config.toml
arch = "repvgg"
model = "multi-label image tagger"
dataset = "streak pictures of flow and ridge fields"
train_examples = 195000
image_size = 32
crop_scale_min = 0.8
horizontal_flip = true
translate = 0.06
rotation_deg = 10
norm = "batchnorm"
activation = "gelu"
depths = [3, 6, 6]
kernel_size = 3
stem = "single"
widths = [64, 128, 256]
num_labels = 12
init = "orthogonal"
optimizer = "normuon"
muon_scale = "match_rms_adamw"
lr = 0.004
momentum = 0.95
nesterov = true
orthogonalizer = "newton_schulz_5"
adamw_lr_other_params = 0.0011
steps = 10400
batch_size = 256
epochs = 13.7
lr_schedule = "cosine"
final_lr_fraction = 0.1
warmup_steps = 520
weight_decay = 0.1
adamw_weight_decay_other_params = 0
Rows from block 12 of a small multi-label image tagger, named by matrix and row number. Rows with one number belong to one channel. Each number is 128 + 24 x the weight over its row's rms, rounded and kept within 0 to 255. All counts start at 0.
After each channel's rows are labels from the 100 images, of 14848, where the channel reaches its highest value: "responds to" is what is common among them. Only what is clearly more common there than usual is listed. The data: streak pictures of flow and ridge fields. In brackets: how many of the 100.
# c3: 3x3 conv (model.blocks.12.c3.weight, 256x256x3x3, each kernel summed), inputs 0-255
# c1: pointwise conv (model.blocks.12.c1.weight, 256x256x1x1), inputs 0-255

c3.190 [140 109 145 159  87 161 125 134 114 135 170 140 125 111 121 110 144 132 178 105 161 125 129 109 139 128 115  97 107 115 116 155 138 120 132 141 113 114  93  88 141 118 129 123 124 152 141 138 141 121 141 148 116 142  85 135  90 126 157 140 117 167 107 149 141 137 147 132 125 146 115 128 109 138 135 126 125 109 153 157 146 124  61 141 126 145 128 105 153 103 132 103 118 121 137 108 111  84 116 158 153 131 125 108 107 114 118 144 109 135 145 117 137 104  85 138 153 149  84  81 105  88  93 134 127 128 105 147 132  64 168 171 159 147 118 164 121  97 136 167  73 128 118 154  75 142 153 114 124 129 138 134  82  92  91 148 132 131 146 160  54 136  12  97 102 139 172 102 125 144 129 154 142 157 101 127 126 114 149 103 153 113 116 165 131 119  60 111  90 132 128  78 128 108 135 123 140  98 121 102  91 114 118 124 134 128 124 132 124 120 122 122  90 110 126 131  95 141 146 117 151 107 115 144 140  74 115 136 114 149 111 118 124 117 153 102 118 158 112 134 148 107  97  98 136 120 125 129  90 125 142 142  85 115 159 150]
c1.190 [139  99 147 134 114 143 141 175 118 126 151 138 110 148 109 137 127 151 160 103 151 115 152 116 130 116 125 132 117 149 132 124 117 137 130 119 120 145  96 114 146 149 167 129 150 116 123 124 163 115 136 132 133 107 132 131  99 133 145 141 119 151  90 119 140 122 137 131 135  97 155 143 135 186 174 149 160  80 109 184 112 117 125 111 116 116 181  98 148 131 127 183 127 172 150 157  96  79 137 124  79 137 100  97 132 126 120 120 116 153 135 120 153 126 121  97 159 114 154 127 171 138 135 115  72 100 119 133 105 108 184 157 184 141 116 146 126 118 141 149  75 113 133  88  82 145 198 124 125 132 170 118 146 138  63 139 121 144 139 198 103 170 116 139 115 142 140 143 115 100 149 136 122 139 112 167 117 146 130 123 162 141 127 163 115 111 115 110 142 145  63 102 129 148 206 142 143  97 128 130 115 140 123 148 126 150 131 137 108 115 117 103  59 114 133 127 125 134 133 131 121 162 154 114 125  92 127  98 137 158 113 119 112 124 167 123 172 130 140 162 124 122  98 109 135 127 135 137  85 134 150 135 115 117 154 166]
responds to: high contrast (100)

c3.219 [126 126 170  97 118 131 126 171 112 130 199 142 139 123 108 109 105 118 126 134 137 167  97 142 135 118 171 140 146 102  87 137 145 117  97 107 134 163 153 146 200 133 115 106 113 133 130 123 134 138 136  72 144 109 131 161 117 149 119 151 182 133 127 160  96 105 115 108 134 130 139 110 154 146 142 127 121 149 141 129 166 122 146 133 104 134 160 116 146 118 115 155 123 156  63 158 129 111  94 150 122 161 134 162 131 112 149 122 110 133 109  45 130 106 166 110 132 137 145 117 130 125 101 116 146 120 122 140 123 156 131 101  92  66  87 121 142 109 128 128 142  95 137 114 103 115 118 122 141 150 121 113  61 122 147 113  92 143 164 150 134 127 115 169 110 128 160 144  96 173 118 158 144 149 127  87 155 118 136 111 121 144 159 102 148 140 142 112  88 128 157 109 109 123 124 121 155 106 124 170 156 123 142 107  86 106  94 134 147 124 148 137 172 148 125 125 112 163 130  79 111 124 114 158 123 144 119 115 146 111  83 135 151 143 126 128  90 106 132 121 134 124  81 117  95 135 103  69  65 164 123 130 106 133 149 162]
c1.219 [146 147  90 129 112 149 137 199 114  92 167  99 137 120 117 157 146 104 136 123 126 160 142 165 160 117 176 140 119 125 119 161 164 122  89 133 145 141 127 133 139 116 109 105 158 109 117  98 132 121  99 115 150 121 138 157 102 142 113 156 178 101 135 141 132 103 116 129 124  98 113  92 144  75 119 113 100 138 115 128 144 154 148 134 134 121 119 137 104 118 123 114 138 157  90 147  75  84 142 151 103 139 108 148 127  68 141 152 113 142 160  68 160 116 162 123 103 136 133 117 140 119  84 152 145 157 156 170 115 145 112  88 130  62 112 121 157 112 112  83 136  93 130 112 132 129 113 113 103 120 168 111  76 120 115  98 168 108 181 150 121 135 139 150 137 118 180 174 110 151 107  91 136 138 125 104 109 117 135 146 143 107 125 146 150 139 172 137 116 134 149 167 123 164 138 129 112 113 134 128 113 113 121  87 102 156  87 132 145 131 142 111 129 135 116 137 107 147 132  67 108 126 133  92 131 154 145 154 147  96 110 101 140 141 130 123  95 133 129 135 145 139 103 136  99 137  95 124  67 168 148 105 155 103 103 154]
responds to: loop (100); fine streaks (95)

c3.209 [ 86 165 122 129 160 112 128 129  95  98 143 109 111 147  78 113 137 142 128 123 131 120 153 122 102 116 140 115 158 101 117 104  95 140  92 133 108 136 128 122 141 130 101 128 135  90 120  91 141 144 158 123 129 114 157 117 154 106  88 132 171 118 129 149 124 146 126 119 122 116  89 105 147 174 114 124 125 119  97 152 138 139 127 133 121 111  87 132 125  98 101 130  96  98 133 179 132 116 117 117 118 141 116 109  97 147 142 143 137 159 166 107 139 101 146  93 108 136 117 125 155 178 118  90 161 112 155 111 148 141 162 112 132 101  85 148 160 119 153 146 114 172  86 140 113 113 154  98 137 168 169 104 102 101 127 118 147 134 118 167 123 134 171 141 145 123 125 159 118 142 124 117 135 139  96 141 136 192 149 102 161 119 120 117 119 117 126 104 132 110 162  91 122 149  99 144 161 126 158 129 150 148 145 135  82  91 129 128 170  29 141 132 145 141 141 146 104 144 205 109 141 158 116 124 117 146 140 109 131 103 144 158 122 142 146 132 102  77  74 151 151 126  96 131  98 136 152  97  86 124 110 163 135 133 129 188]
c1.209 [119 116 137 138 159 133 140 125 136 109 110 153 120 120 119 114 122 142 163 130  89 167 131 138 104 129 116 106 169 107 126 109 139 132 106 206 108 140 139  73 127 108 149 131 121  92 134 140 135 160  65 159 131 120 120  91 157 141 133 113 114 125 111 119 150 153 123 102 117 121 103 117 137  96 118 155 110 147 122 140 157 138 112 160  68 102  78 120 120 131 119 139 100 124 113  76 144 159 124 111 105 131 127 141  92 156 139 138 164 171 181 111 118 102 111 131 137 107 160 103 104 104 108 139 137 147 124 124 137 123 116 140 100 163 108 109 115 119 106 166 113 127 103 105 113 113 150  98 121  98 137 127 138 115 121 116 168 106 100 138 129 130 118 135 166 109 113 142 116 137 133 166 117 117 179 133 114  92  65  87 143 131 106 149 135 101 139 126 119 128 143 116 124 124 160  93 176 123 126 150 111 117 103 112 127 109 119 108 117   0 150 123 126 130 116 112 116  97 123 136 129 152 162 113 139 138 139 163 129 132 164 126 135 128 154 139 136 179 115 166 149 156 152 123 187 129 143 149 105 134 132 151 145 133 111 149]
responds to: fine streaks (100); waves (87)

c3.93 [ 95 151 124 145 160 119 115 147 134 107 120  47 156 132 168  78 111 138 133 113 105 112 158 150 138 139 118 151  86  83 110 145 158  88 122 119 128 119 138 132  51 169 136 135  90 114 124 100 131 147 119 111  99 121 131 154 130 115 107 145 140 138 140 127 109 101 113 140  86  88 178  93 129 142 157 166 132 117 147 137  97 112 137 149 102 143 105 129 122 129  78 140 141  90  61 136 122 131 106 148 136  64 141 140 128 175 125 105 144 136  80  58 124  87 143 117 142 145 152 133 102 131 128 137 124 129 143 133 124 136 114 110 114  67 158  88 147  87 154 112 137 140 142 126 118  91 131 124 110 129 135  69 129 101 132 110 122 141 162 118 153 150 137 135 132 133 127 164 125 135 116 135  99 151 131 130 106 154 116 161 123  80 139 150 132  83 146 132 125 135 136 108 119 104 104 131 106 107 111 148 132 106 106  97 125 162 154  90 142  94 127 112 121 192 128 147 129 128 115 170 125 120  69 119 115 145 155 160 105 130 150 137 156 113 107 142 159  97 145 145 121 139 141 149 132 171 124 100 118 151 121 140 136 120  91 122]
c1.93 [106 133 178 130 115  92 132 114 125  88 148 144 170  87 151  95 107 130 144 118  81 147 133 103 144 124 167 107 134  86  84 162 136 122 133 130 104 114 137 128 109 161  93 142 152 115 118 110 119 107 135  91 133 110 145 129 151 163 108 138 180 142 164 116 122  87  99 131  93  92 165 112 130 144 159 153 142 114 153 125 182  97 125 141 112 139 152 120  80 110 122 156 102  83 114 158 131 128 183 143 120 153 134 146 116 135  97 114 118 135 150  68 142 150 133  96 115 155  77 107 116 114 118 153 130 170 171 125 167 137 146  74 113 143 198 115 130 141 122 124 135 151 129 111 123 139 143 113 114 125 158  79 139 133 130 116 117  92 187 152 141 167  87 127 116  91 192 170 108 124 145 128 147 126 156 152 136 119 151 156 114 133 123 165 166 121 117 140 173 138 141 130 129  86  96 119 142 100 134 133 108 106 121 116 129 158 112 119 140 163 132 147 121 132 138 113 116 128 124 186 107 124 105 105 147 125 148 114  79 127 125 158 166 114 118 132 134 130 145 134 153 120 161 140 139 141 146 132 140 176 138 120 106 121 125 139]
responds to: loop (100); fine streaks (88); high contrast (66)

c3.189 [167 163 119 132 115 148 130 149 114 112 118 130 151 114 129 139 149 141 130 128  95 128 108 119 125 157 126 114 117 139 155 104 144 138 138 125 104 151 183 112 101 115  92 128 124 118  49 109 122 141 127 101 156  87 127 147 134 159 160 147 121 140  60 130 114 146 125 138 111 146  61 121 130 124 144 108 128 126 106 120 121  98 145 114 135 126 120 124 115 146 141 140 129 111 122 109 134 103 107 127 164 115 142  96 112 126 132 143 138 132 120 130 127 108 147 150 122 148  90 136 118 126 125 132 118 124 131 147 127 156 133 102 115  99 122 143 115 134  90 180 126  96 116 129 165 126 116 204 168 158 130  96  98  95 160 144 106 116 143 114 141  98 149 139 113 116 134  77 125 121 159 110 110 133 113 131 103 147 137 119 139 107 110 132 108 107 169 123 137  45 107 136 124 120 102 156 106 128 133 138 144 107 147 184 148 106 100 153 128 116 145 137 176 107 128 122  94 148 117 139 138 122  89 121 136  78 121 114 148  91  90 125 135 130 137 234  81 128 126 137 147 120 147  34 100 112 128 121  85 119  91 107 123 127 123  78]
c1.189 [155 160  99 119 131 126  70 127 123 105 119 152 122 103 150 144 136 115 161 110 104 133 143 139 116 140 134 132 130 132 135 104  99 131 128 124 121 156 110 163 136 104 114 142 117 102  88 104 138 139 144 139  93 102 151 101 116 134 116 136 126 122 121 184 154 175 115 103 134 111  84 150  99 132 129 121 150 115 121 113  88 109 172 129 132 142 133  85  78 119 131 124 101 134 129 119 147 149 121 121 132 108 107  85 135 164 157 133 124 108 101 139 168 155  99 128 103 124 135  97 122 122 116 137 121  88 107 145 129 115 122 102 111 107 110 110 112 162  72 153  87  89  92 136 149 119  95 151 151 131 149 109 110 112 163 106 124  88 118 129  93 107 102 143 119 113 140 118 144 122 136  97  79  89 137 122  83 113 112 141 120 139 107  94  82 106 137 134 101   0 115 125 142 152 146 167 111 128 171 117 113  98 156 135 153 103 120 120 111 113 146 125 159 111 116 115 123  95 163 138 119 142 119 134 124 142 132 113 122 118 102 138 135 131 146 165 109 111 126 125 153 149  90 121 149 141 135 142 126 121 109  95 170 107 150  67]
responds to: turbulent (100); high contrast (70)

c3.2 [149 126  61 119 131 149 112 137 128 147 142 103 140 135 158 133 144 127 123 121 137 129 138 141 133 123 120 133 149 139 129 158 142 131 120 139 144  53 120 139 113 131 157 154 125  80 133 123 170 125 143 120 151  32  62 127 145 112 119 132 138 145  43 142 142 116 146 138 165 139 157 123 153 121 137 127 148  96 127 127 115 139  59 135 126 138  93 132 133 156 142 130  54 116 158 135 126 119 116 154 143 110 123 147 134 118   5 102 133 156 139 128 136 111 127 113 144 116 127 128 172 122 139 143 128 112 110 140 134 136 145 140 145 129 141 158 141 129 135 124 108 146 107 128 152 140 164 121 140 120 130 137 121 125  94 139 130 144 119 133 112  27 150 117 135 131 115 139 145 137 138 122 101 128 126 129 151 135 139 131 137 117 124 133 121 120 121 142 135 123 147 125 129 116 172 147 120 144 143 151 114 116 147 155 130 123 158 113 142 134 125 120 120 108 114 111 130 140 156 103 128 143 146 171 134  17 148 153 141 140 144 117 135 117 142 132 136 149  94 124 118 127 121  38 132 122 136 117 136 133 106 157 118 132 145 117]
c1.2 [127 115   7 117 139 153  82 134 146 150 102 118 108 138 138 128 170 127  95 119 123 124 129 132 155 136 118 134 123 113 144 164 165 163 114 120 137  83 129 150 117 105 136 135 138  96 128 127 113 131 140  83 150  37  92 138 162 103 136  92 167 148  71 133 139  65 142 104 152 116 141 143 138 113 133 158 126 108 125 106 122 119  97 130 153 135 106 131 135 150 127 126  77 117 114 113  94 118 111 128 109 148 139 139 131 139  52 109 134 139 129 119 141 106 140 113 136 123 129 115 143 138 138 128 128 125 135 116 131 130 110 146 133 155 132 136 119 109 119 138 100 133 115 126 169 169 154 138 145 134 133 136 139 134 115 119 126 127 119  92 164  34 157 120 118 141 118 126 110 140 120 138 112 116 119 140 133 121 105 105 148 105 134 134 124 146 173 151 119 131 131 123 151 128 157  96 113 152 154 137  96 120 141 163 142 132 137 138  88 125  67 101 125 118 115 107 129 133 160 120 140 129 124 127 117  26 142 138 127 111 158 112 111 118 112 122 134 110  88 155 139  99 110  64 126 132  99 127 112 145 105 164 131 138 107  85]
responds to: fine streaks (100); whorl (67); high contrast (67); pair of whorls (33)

c3.82 [140 120 129 115 116 136 143 136 126 113 121 109 128 124 118 116 127 150  88 128 118 132 124 131 148 138 117 115 122 148 137 104 123 125 139 108  96 150 118 110 101 112 113 108 135 173  55 108 119 116 108 131 150 127 117 139 110 156 164 132 124 111   6 128 118 102  85 119 118 131 102 149 130 107 132 128 149 127 120 132 118 123 125 120 110 111 162 137 131 131 145 108 160 130 141  97  99 118 111 130 152 100 107 110 117 130 137 177 125 117 125 119 109  96 109 149 115 116 105 129 118 129 101 169 107 131 131 165 113 135 130 129 120 122 125 129 111 121  90 134 123 131 134 126 155 124 100 183  96 152 129 109 141 122 114 148 123  99 122 155 123 127 143 102 100 110 129 152  88 127 128 127 137 145 148 110 102 127 113 135 140 139 108 135 128  87 144 124 114 135 109 100 123 121  97 136 107 134 145 139 175 123 125 158 111 128 101 144 171 132 165 146 187 123 126  93  99 137 121 173 134 155 120 105 157  43 137 121 134  98  81 121 128 128 138 255 133 116 148 128 116 117 136  25 112 104 126 121  97 122  67 132 145 134 116 116]
c1.82 [130 147 152 116  99 114 103 135 129  90 138 135 140 107 113 142  97 134 131 171 143 116  93 113 102 135  96 116 116 158  75 115 115 146  99 107 112 156 119 128  97 125 107 131 120 126 129 117 155 136  93 114 112 130 125 129  99 111 121 139 128 116 102 115 137 129 106 145 126 129 103 138 129 118 140 144 140 111 113 120 129 106   0 155 115 132 145 126 134 134 111 136 172 141  87  98 128 107 128 110 110 100 108 121 107 148 182 133 116 120 122 109 173 102  95 134 123 110 136 162 131 126 129 156 142 130 164 152 105 130 106 102 110 115 128 121 135 125 119 131  94 133 131 127 110 122 132 162 128 141 120  94  89 118 105  84 136 137 114 181  79 115 142  97 123 110 143 142  94 107 111 132 151 169 142 156 132 123 131 119 136 129 100 102 137  94 120 120 124 152 158  98 105 129 115 123 104 153 101 140 157 101 135 124 136 155 109 134 139 110 186 140 143 124 111  90 123  86  92 151 116 106 125 124 102 148 167 150 119 107  85 179 141  87 122 211 118 112 138 124 106 141 138 111 100 107 165 107 104 126 176  93 118 107 106  30]
responds to: turbulent (100)

c3.10 [106 112 149 173 151 113  86 135 124 158 103 148 130 102 123 107 135 105 180 106 156 128 170 141 132 115 134 146 136 115 146 113 134 111 114 109 108 126 130  90 153 123 145 127 151 123 146 137 104 128 146 117 106 248 126 128  87 109 109 122 124 124 115 124 158 132 112 126 162 137 133 118 112 108 110 136  93 105 124 109 132 164  89 139 120 147 121 114 173 138 105 159 161 124 125 170 103 102 141 128 103 131 117 135 101 126 190 136 139 115 134 132  84 119 112  95 126 140 108 134 133  98 135 147 104 106  90 155 151 136 128 162 115 105 164 136 150 109 145 134  50 125 122 118  96 120  88 118 148 115 164 142 132 100 170  89 154 100 141 155  90 237  88 151 176 160 118 134 134  89 108 119  80 129 133 141 144 128 144  91 155 122 129 161 156 148 117 104 123 123 175 127 132 120 116 103 153 138 112 135 126 129  95  99  86 111 119 105 121 154 114 102 120 117 148 153 130 124 128 119 145 133 157 166 113 113 145 130 138 143 157 100 135 113 118 102 120 122 100 107 135 166 118 139 135 127 100 122 135 119  78 135 134 132 109 122]
c1.10 [133 144 139 116 140 117  91 155 117 140   0 154 156 132 120 125 157 147 159 139 174 132 145 136 116 151 150 123 143 125 137 122 151 130 119 129 118 141 107 126 123 133 152 146 131 117 124 134 121 120 120 135 133 194 127 130 112 109 107 145 121 115 126 138 110 140 144 120 144 149 151 117 132 102 116 103 141 107 123 124 118 140 138 147 171 141 117 119 161 116 131 105 163 144 143 168 185 103 147 110 119 135 148  79 118 132 167 121 119 131 124 111 141  96 138  98 119 135 111 120 130 133 148 131 138 138 151 133 142 163 149 165 151 102 161 161 153 141 115 131  74 142 147 108 117 122 115 142 109 138 129 121 174 119 132 121 162 145 130 176 115 255 132 133 169 157 147 157 112  87 155 153 128 138 157 138 131 104 111 139 140 116 143 144 114 163 121 109 121 134 165 145 127  92 154 151 142 157 135 137 130 126 115 158 119 130 126 116 139 123 142 122 131 133  94 168 108 118 120 121 155 133 121 118 146  91 140 144 131 134 128 132 143 133 158  94 154 154 118 112 103 152 149 110 129 121 125 134  99 125  58 123 126 158 152 119]
responds to: high contrast (100); loop (28)

c3.73 [111  92 148  90  94 148 141  84  96 137 133 133 149 115 125 137  98 148 164 107 138 115 121 110 109 110 127 125  74  99 166 108 128 146 136 115 111 100 127 119 137 133 120 113 141 114 116 151 125 132 137 100 128 175 134 145 100 113 144 115 107 149 155  79 102 126 101 134 118 146 135  88 130  31 177 102 132 113 166 116 111 131 100 121 133  92 118 141  98 126 145 114 157 115 139 121 125  93 143 116 116 113 132  88 137 145 172 113 113 114  90 153 122 168 176 126 145 129  90 154 101 111 141 105 108 162 140 111 165 102 116 166 151 173 100 146 117 139 136 157 165  85 144 117 123 108 111 105 119 116 110 147 108  96 162 136 131  82 104 163 133 219 136 108  94 153 164 138 128 150 102 170 127 132 131  80  92 124 121 108 125 126 167 107  94 133 149  87 126 151 132 162 163 116 118 152 145 100 130 119 124 147 150 135 104 132 102 109 135 122 116 132 111 141 102 157 148 167 113 151  94  83 121 102 116 138 119 135 137 129  91 139 119 102 130  98 134  87 112 127 131 116 121 162 154 124 124  93  73 127 160 133 136 138 113 143]
c1.73 [ 90 142 164 120 133 123 125 107 111 108 193  85 140 119 151 216 131 128 124 134 112 135 118 140 112 101  91 105 103 128 147 139 126 120 113 185 138 142 151 152  74 117 126 114 147 110 105 114 176 128 167 101 116 126 187 122  90 173 105 138 100 146 124 140 116 151 128 117 107 153 160 145 199  49 127 132 111 111 132 141  78 145 102 129 121 120 147 140 104 145 139 140 118 164 132 131 119 144 142 101 144 143  97  89  95 125 153 171 126 164 146 129 145 141 158 118 142 170 101 164 114 133 117 131 130 124 184 106 135  97 130 145 153 123 162  91 122 165 107 113 170 104 117 104 124 115 163 101 119 107 105 124 120 120 157 119 129 125 131 144 135 207 129 138 142 170 172 100 103 131 111 157 113 143 102 120 117 126 128 146 107 140 105 141 136 121 132 143 120 114 181 171 142 105 134 108 130 129 117 101 103 141 140 120 108 143 108 157 148 138 146 136 112 112 136 141 142 163  93 109 100 106 140 115 136 133 142 151 102 121 156 180 150  98 177 141 149 118 129 153 129 152 138 142 149 130 135 103 111 121 131 117 147 153 135 135]
responds to: high contrast (100); spiral (75)

c3.191 [124 113 108 109 108 183 137 143 115 145  99 125 140 113  99 112  91  77 152 147 130 111  81 160 138  57 114 111 133 154 139 113 130 126 124 115 140 136  99 135 131 115 199 131 150 110 111 147 126 129  86 139 147 120 146 133 134 116 122 118 131 109 106 146 109 140  93 135  75 133 169 123 143 108 150 113 111  91 175 139  95 100 103 128 102 131 125 114 153 102  99 128 110 116 122  99 115  98 127 102 127 124 128 145 117 128 118  84 133  87 112  83 151 131 134 149 123  75 152 121  87 130 111 117 134 157 105 145  94 115 149 134 141 127 141  75 125  93  98  96 123 122 116 111 155 127 136  70 112 143 117 130 121 157 136 130 120 129 139 142 135 111 126  89  77 152 157  68 136 132 149 116 127 135 131 111 109 100  96 117 123 103 100  79 125 137 121 121 145 130 141  80 142 136 165 130 139 132 126 146 125 112 112 115 127  94 143 123 144 115 132 149 154 136  88 126 145  91  66 114  44  74 138 147  88  90 132 148 109 125 103 137  74 150 142 148 129 112 128  91 117 172 137  87 164 129 159 125 138 144 131  95 136 159 145 155]
c1.191 [117 111 126 129 110 143 150  99 166 124 123 142 124 141 127 111 102  84 147 110 155  95  67 137 162  58 145  85 147 137 136 136 122 151 141 123 115 161 102 113 132 114 117 103 181 124 123 128 122 122 105 129 156 116 111 160 132 102 123 104 118  94 125  62 103 146 126 102  68 161 133  94 127 130 133  88  92 123 109 127 128  63 105 115 108 134 118 125 139 107 121 120 115 155 138 106 118 116 159 137 100 156 128 161  97  81 155 119 132  98  92 136  95 129 129 120 123 122 113 134  72 110 116 126  99 119 121  99 116 134 103 126 114 139 141 116 128 132  67 113 109 158 142 116 105 140 146  98 176 123 139 121 203 110 145 112 106 147 164 128 157 112 134 109  85 148 165 101 136  74 123  89 146 109 145 113 136 113  74 124 109 142 125 124 111 137 155 116 181 109 161  40 119 127 127 139 100 109 136 146  83 100 102 110 131 112 118 123 149 102 132 124 150 137 133 149 150 116 134 132 119  88 120  96 100 106 123 134 121 133 114 138 119 136 155 126 126 144 111 107 109 129 116 112  83 143 161 141 156 149 118 135 144  69 120 135]
responds to: loop (100); fine streaks (100)

c3.159 [124 104 172 114 128 128 105 146 145 134 108 117 115 141 139 142 124  90 138 139 132 122 132 114 131 136 128 140 160 129 123 117 149 138 127 169 132 145 126 139 111 127 156 133 143  89 132 137 167 118 155 133 117 140 133 121 171 133 128  94 110 126  34 113 120 118 142 125 125  92 139 127 154 121 127 136 164 116 115 151 138 136 110 144 129 122 132 132 131  99 118 140 151 124 122 159 108 119 116 115 132  99 126 123 118 111 142  96 129 161 158 106 114 116  90 140 115 131 119 113 137 151 108 114 115 138 122 139 139 158 168 141 125 131 147 137 162 136 142 124 148 124 120 132 148 123 196 128 120 125 129 133 156 132 156 107 144 135 118 101 129 131  99 142 153 130 129 122 157 142 111 142 157  16 132 129 168 136 122 133 127 131 128 121 112 163  94 134 154 150 188 125 130 129 144 147 111 123 132 161 120 118 128 125 124 146 141 106  37 134  59 126  83 110 101 142 136 123 162 135 117 142 143 142  94  36 127 135 126 165 163  71 122 122 135 247 138 145 101 122 132 155 125  95 133 126  77 116 161 113  93 149 146 147 147 117]
c1.159 [109 119 128 105 114 132  95 130 138 138 138 127 121 116 118 166 128  93 165 159 121 119 118  86 106 123 128 131  96 115 104 123 143 135 134 129 110 101 131 145 130 119 189 142 161 100 140 149 177 128 136 155  93 113 129 107 160 155 129  93 108 140  58 106 103 127 132 116 111 162 114 120 154 113 156 118 150 119 107 106 115 141 113 142 121 105  89 133 154  84 119 155 141 115 127 137  97 115 138 147 133  83 109 124 108 116  95 120 125 142 158 112 111 155  81 123 128 114 110 120 138 131 112  97 125 150 127 136 142 145 174  94 122 138 156 110 176 140 142 127 119 141 146 144  90 125 166 108 141  98 115 125 121 133 128  90 153 128  94  43  93 142  73 122  75 128 159 135  96 119  91 163 156  69 145 129 154 145 130 140 157 108 131 121 128 123 106 120 112 145 207 114 148 130 128 137 122 109 109 156 104 103 128 136 161 123 128 113  65 108  79 149  76 133 122 159 137 115 174 143  88 132 133 117  94 105 141 152  88 134 129 110 124 136 145 192 128 117 121 114 165 104 125 116 126  74 118 151 156 145 131 119 142 129 162 116]
responds to: high contrast (100)

c3.7 [ 79 133 122 119 171 122 124  60  95 119 169 160 138 115 131 136  95 131 131  94 157 134 142 187 131 133 156 184 132  89 108 138 154 111 129  55 110 136 111 136 182 122 128 117 112 147 137 120 113 139  93 126 127 142  98  71 112  99 106 131 108 119 168 122 110 117 164 109 142 120 166 179 102 115 161 159 102 148 161 116 136 158 154 157 106 119 140 122 134 148 108 163 132 139 136 169 111 135 105 130 130 161 113 129 147 141 129 114 127 122 146 133 156 130 159 108 132  97 135 141 133 148 114  87 114  99 102  72 126 119 126 136 153 124 173 123 110 137 146 103 129 135 105 133 107 124 112 119 114 116 126 114 118  96 116 134 102 109 129 126 130 142 132 142 125 130  81 150 111 129 100  43 115 139 131 148 129 109 113 158 106 145  89 106 143 124 123 104 140 143 121 128 142 170 139 139 134 108 131 159 121 140  84  95 127 163 148 143 127 149 124 105 109 147 159 131 139 112 137 103 136 129 174 103 110 150 167 109 101 108  79 126 133 110 117 122 120 113 151  69 143  42 140 154 141  84 129 162 100 162 139 141 120  94 145 148]
c1.7 [ 97  99 127 131 108  95 128  36 134 129 150 101 140 115 143 119 118 143 149 122 148  54 129 180  60 143 171 140 108 131 136 148 132 140  98  95  82 144 114 142 114 122 205 129 127 156 147 129 116 124 139 117 149 151 120 116 107 167 127 125 132 173 135 157 125 141 101 135 103 151 123 163 158 125 124 161 108 132 146 149 129 143 126 127 136 145 115 137 179 144 109 108 108 119 153 149 105 105 131 122 128 128 123 112  91 125 102 107 116 139 119 122 139 111 137 102 114 111 177 143 131 153 143 112 117 170  92 161 101 143 143 100 169 150 130 141 134 128 143 136 117 157 113 112 120 140 114 138 115 111 111 139 120  74 120 118 127 128 155 148 145 126 146 164 114  87  95 137  78  93 111  87 153 103 108  96 104 124 134 160  77 169 134 147 114 107  94  93 118 120 135 153 112 161 176 155 164 122 132 132 140 133 105 160  93 131 121 110 140 132 132 115 114 128 156  74  89 113 135 134 121 103 151 186 125 131 153 120 137 117 146 131 136 122 144 148 134 136 134 113 133  81 160 127 189  89 113 135 115 154 137 151  77 130  93 119]
responds to: fine streaks (100); delta (98)

c3.53 [108 148 137 133 140 144 109 126 118 114 131 111 113 138 136 137 144 110 140 154 147 156 148 140 118  53 120 148 127 109 128 147 169 129  88 107 137 128 106 134 141 116 132 149 152 117 215 138 134 134 149 130  89 227 129 136  64 136 131 121 126 139 138 130 144 168 125 122 130 155 126 119 104 145 135 115  72 119 134 129 119 145  75  97 155 150 112 112 141 121 129 115 165 117 138 111 145 102 130 159 135 128 105 116 119 106 179 106 144 134 131 145 142 128 101  89 132 130 142 110 149 156 127 119  83 102  94 133 135  89 124 131 138 141 114 163 129 130 152 145  43 125 134 140 106 144 104  97 145 123 118 133 135 117 115 112 150 116 117 124  64 228  69 137 127 130 154 110 110 133 129 140  88 152 135 122 128 137 161 107 132 126 125 127 137 129  75 133 117 119 124 115 137 120 138 108 119 145 128 150 148 141 144 153 127 119 116  91 153 109 142 151 111 121 119 107  96 142 130 112 129 134 120 131 120 135 146 124 154 120 141 140 122  86 121 129 148 168  84  93 144 138 134 204 125 120 114 127 128 126  69 189 130 135 135  87]
c1.53 [103 155 118 142 115 145 163 106 154 123 159 111 104 111 123 156 149 108 181 118 132 124 120 132 146  62 117 162 119  99 125 128 145 140 114  89 126 174 124 146 132 156 109 167 154 119 199 145 104 144 115 154  95 159 107 104  84  92 153 142 130 149 128 121 122 124 122 113 104 144 106 126  96 125 158 144  97 132 120 142  97 148 115 128 127 153 128 113 159 103 110 128 135  98 158 122 142 113  99 162 105 136 131 110 123 127 164 101 138 109 141 155 159 114  97 128 135 138 156 114 143 146 132 129  92 102 105 149 133  96 112 135 143 153 123 143 146 124 148 154  53  83 149 138 110 135 127 119 140 116 161 106 123 120 109 114 149 110 140  95  85 255 116 142 123 142 169 120 114 141 110 153 100 141 132 136 100 159 107 107 120 101 164 138 148 128 138 124 113 144 137 139 140 142 141 105 127 105 142 147 140 120 144 119 104 159  87 102 104 127  97 138 101 110 131 119  92 145 152 106 130 127 102 137 120 132 107 108 132 126 138 109 136 110 124 128 125 157 105  99 145 149 135 185 117 146  66 138 161 115  94 153  89 130 110  92]
responds to: high contrast (100); source (38)